Weights of a small masked image model: soap at rate 0.0027, 145000 training examples.
Rows from block 2 of the encoder, named by matrix and row number. Rows with one number belong to one neuron. Each number is 128 + 24 x the weight over its row's rms, rounded and kept within 0 to 255. All counts start at 0. After the name is the row's rms in percent of the matrix's.
# fc1: MLP up (encoder.blocks.2.mlp.fc1.weight, 768x192), inputs 160-191
# fc2: MLP down (encoder.blocks.2.mlp.fc2.weight, 192x768, transposed), outputs 160-191
fc1.264 113 [143 125 115 102 137 125 173 144 143 153 142 112  87 129  94 168 148  87 120 131 130 111 148 119  89 118 103  78 132 138 168 154]
fc2.264 115 [137 108 107 148 122 126 128  83  89 117 126 125 150 152  70 109 132 107 145 154 141 146 114  97 124 133 144 156  97 129  96 133]
fc1.265 096 [149 108 133  90 135 124 126 160 123 115 146 105  90 168 156 168 135  93 138 116 108  95 126 138 104 125 133 129 151 105 131 123]
fc2.265 095 [129 134 149 162 128 156 105 127 129  92 187 117  99  96 149 122 124 134 162 179 149 126  72 123 131 102 102 122 108 112 122 121]
fc1.266 095 [ 85 124  97 142 120 121  95 135 148 151 113 185  59 112 134 134  75 143  94 107 143 152 142 116 126 126 127 140 156 116 146 107]
fc2.266 100 [108 126 108 141 113 148 153 116 121 123 161  88 187 129 119 166 148 135 133  90 139 166  90 164 150 134 115  94  81  81  89 108]
fc1.267 113 [118 119 137 130 141  86 135 147 128 115 101  83 121 126 151 132 159  93 152 148 104 143 125 114 140 114 139 118 114 100  97  91]
fc2.267 095 [133 131 145 139 116 168 156 152 100 114  89 116  93  98 120 155 109 183 134  90 105 117 148 139 130 147 102 139 150 166 156 123]
fc1.268 092 [ 97 131 163 159 133 155 115 140 126 168 150 118 100 124  90 143 152 165 130 142 127 160 130 145 164 134 142 136  98 123  82 118]
fc2.268 096 [126 118 128  95 136  93 146 142 138 146 136 109 106  88 143 184 109 127 123 138 141 126 124 137 118 130  70  98 133 142 106 118]
fc1.269 097 [111 116 129 122 139 109 120 153 124 142 133 171 164 135 175 157 135 132 150 161 146 131 136 177 152 140 107 115 135 139 138 122]
fc2.269 092 [168 165 154 110 127 178  78 160  96 147 107  99  37 144  86 161  96 115 121 128 171 152 154  99 122 116 144  97 133 162 115 137]
fc1.270 089 [ 91 143 138 145 172 147 169 122 136  78 140 132 118 138  93 111 145  97 106  99 130 133 126  75 110  94 136 135 143 108 125 106]
fc2.270 081 [134 124 121 107 146 121 116  80 148 115 125 138 147 160 138 105 125 166 129 133 110 174 128 154 153 142 136  91 100 105 120 148]
fc1.271 084 [136 146 154 124  74 135 133 140 127 120 157 120 121 182 115 130 116 151  92 115 165 132 121  79 137 156 104 135 150 196  91  76]
fc2.271 078 [134 139 139 130 170 129 141 146 108  92 112  94 104  90 137 119 111 124 190 123  99 140 132 178 127 120 110 129 120 154 118 146]
fc1.272 106 [134 126 163 130 148 105 120 118 109 162 129 125 100 131 149 140 135 132 132 143 157  72  96 120 147 114  99 129 137 157 117 131]
fc2.272 107 [133  87 144 140 119 130 150 152 119 104  73 151 106 133 132  98 140 101 120 120 156 122 132 154 155 100 112 159 143 144 105 200]
fc1.273 096 [111 112 159 111 150 111 124 172 134 107  86 122 123 181 122 160 118 143 118 166 157 163  89 174 123 185 123 129 101 126 178 141]
fc2.273 089 [111 141 112  73 148 119 167 134 182 141 172 108 162 114 118  88 135  96 153 130 116 124 165 136 153  93 117 114 116  97 109  78]
fc1.274 113 [107 134  99 123 123  84 124 120 139 184 137 123 130 116 117 151 116  91 129 143 150 111 121 123 100 111 162 156 125 186 140 131]
fc2.274 105 [156  88 162 125 102 132 138 177 116 105 111  79  89 120 128 149  95 164  87 135 143 145 151 151 141 166 145 137 154 148 153 123]
fc1.275 094 [123 106 151 157 145 161 111 120 161 126 166 122 108 156 174 140  74 120 101 127 105 136 139 109 124 132 177 117 158 150  78 160]
fc2.275 091 [134 122 118  80 128  99 156 140 135 105 121 137 139 114 138 128 135 121 125 146 147 121 110 161 119 102 127 141 136 101 103 139]
fc1.276 078 [152 143 160 135 134 101 160 157 113 161 126  84 111 161 101 141 155 112  97 158  98  91 141 147 103 126  97 125 136  94 170 121]
fc2.276 078 [132 117  91 121 123 131 156 105 118 100 132 149 133  87 153 129 115 140  76 138 123 140 172 116 139 147 113 122  89 141  95 107]
fc1.277 087 [116  95 117 177 127 152 109 139 122 166 178 127  71 138 151 145 132 107 122 149 141  99 154 104 151 155 135 154 154 102 147 124]
fc2.277 089 [161 107 148 139 123 117 159 137 103 121 103 138 181 122 139 123 127 150 174  79 103 138 110 119 101 145 127 108 139 105 129 145]
fc1.278 114 [116 133 149  82 135 167 115 127 153 140 147 139 125 126 151 140 150 152 128 118 146 126 136  94 139 103 113 109 154 134 145 127]
fc2.278 124 [135 119 107 125 106 114 127 108 110  87 150 159 133  76 109  91  95 141 142 102 110 139  77 132 175 113 179 105 152 130 186 155]
fc1.279 090 [129 137 145 142  99 173  92 160 138 131  84 139 111  86 120 133 119 218 134 104 123 126 112 128 157 104 128 118 109 105 120 117]
fc2.279 085 [116 160 146 150  81 114 141 108 127 110 101 166 135 122 117 142 151  71 127 147 120 153 125 184 100 154 120 141 118 127 148 104]
fc1.280 088 [ 90 143 102 151 122 160 113 113 158 112 156 124 131 140 142 176  91 145  85 117 104 106 118 128 123 159 147 101  91 126 139 101]
fc2.280 089 [174 111 117 109  94 134 144 107 150  84 109 116 137  94 162 117 158 122 142 145 136 130 121 108 141 119  65 103 160 105 154 131]
fc1.281 093 [ 98 127 130 176 147 103 127 191 127 150 167  75 138 127 171 137  93 124 145 133 129 118 133 176 148 164 108 128 139 150  81 126]
fc2.281 092 [125 139 152 150 128 122 125 118 143 136 134 107 144 126 143 112  95 112 149  88 140 152  91 139 123 125 104 139 122 110 186 155]
fc1.282 108 [ 97 140  74 116  87 151  75 118  85 124 113 114 131 139 103 125 140  77 171 166 122 133 110 145 148 156 118 152 137 116 161 152]
fc2.282 104 [107  88 142 127 157 141 135 139 166 172 122  98  88 166 124 131 108 170 135  99 160 121 173 125 123 137 150 144 155 175  98 120]
fc1.283 098 [146 117 132  96 119 101 139 120  94 118 128  92 142 140 146 111 150 118 164 122 132 170  89 131 144 132 121 127 161 144 116 112]
fc2.283 103 [132 139 156 170  84  88 129 109 158  99 133 145 135 116 121 153 136 153 103 102 112 131 140 121 141 125 139 112 118  76 156  64]
fc1.284 105 [ 84 171 112 138 131 101 154 113 135 102 106 107  92 112 176 158 109 177  92 126 153 126 121 177 142 182 147 138 100 169 172 137]
fc2.284 104 [152 135  85 159 130 113 139 135 111 146 132 126  97 159  80 113 124 124  79 137 115 164 143 100 109 109  77 156 149 127 111 137]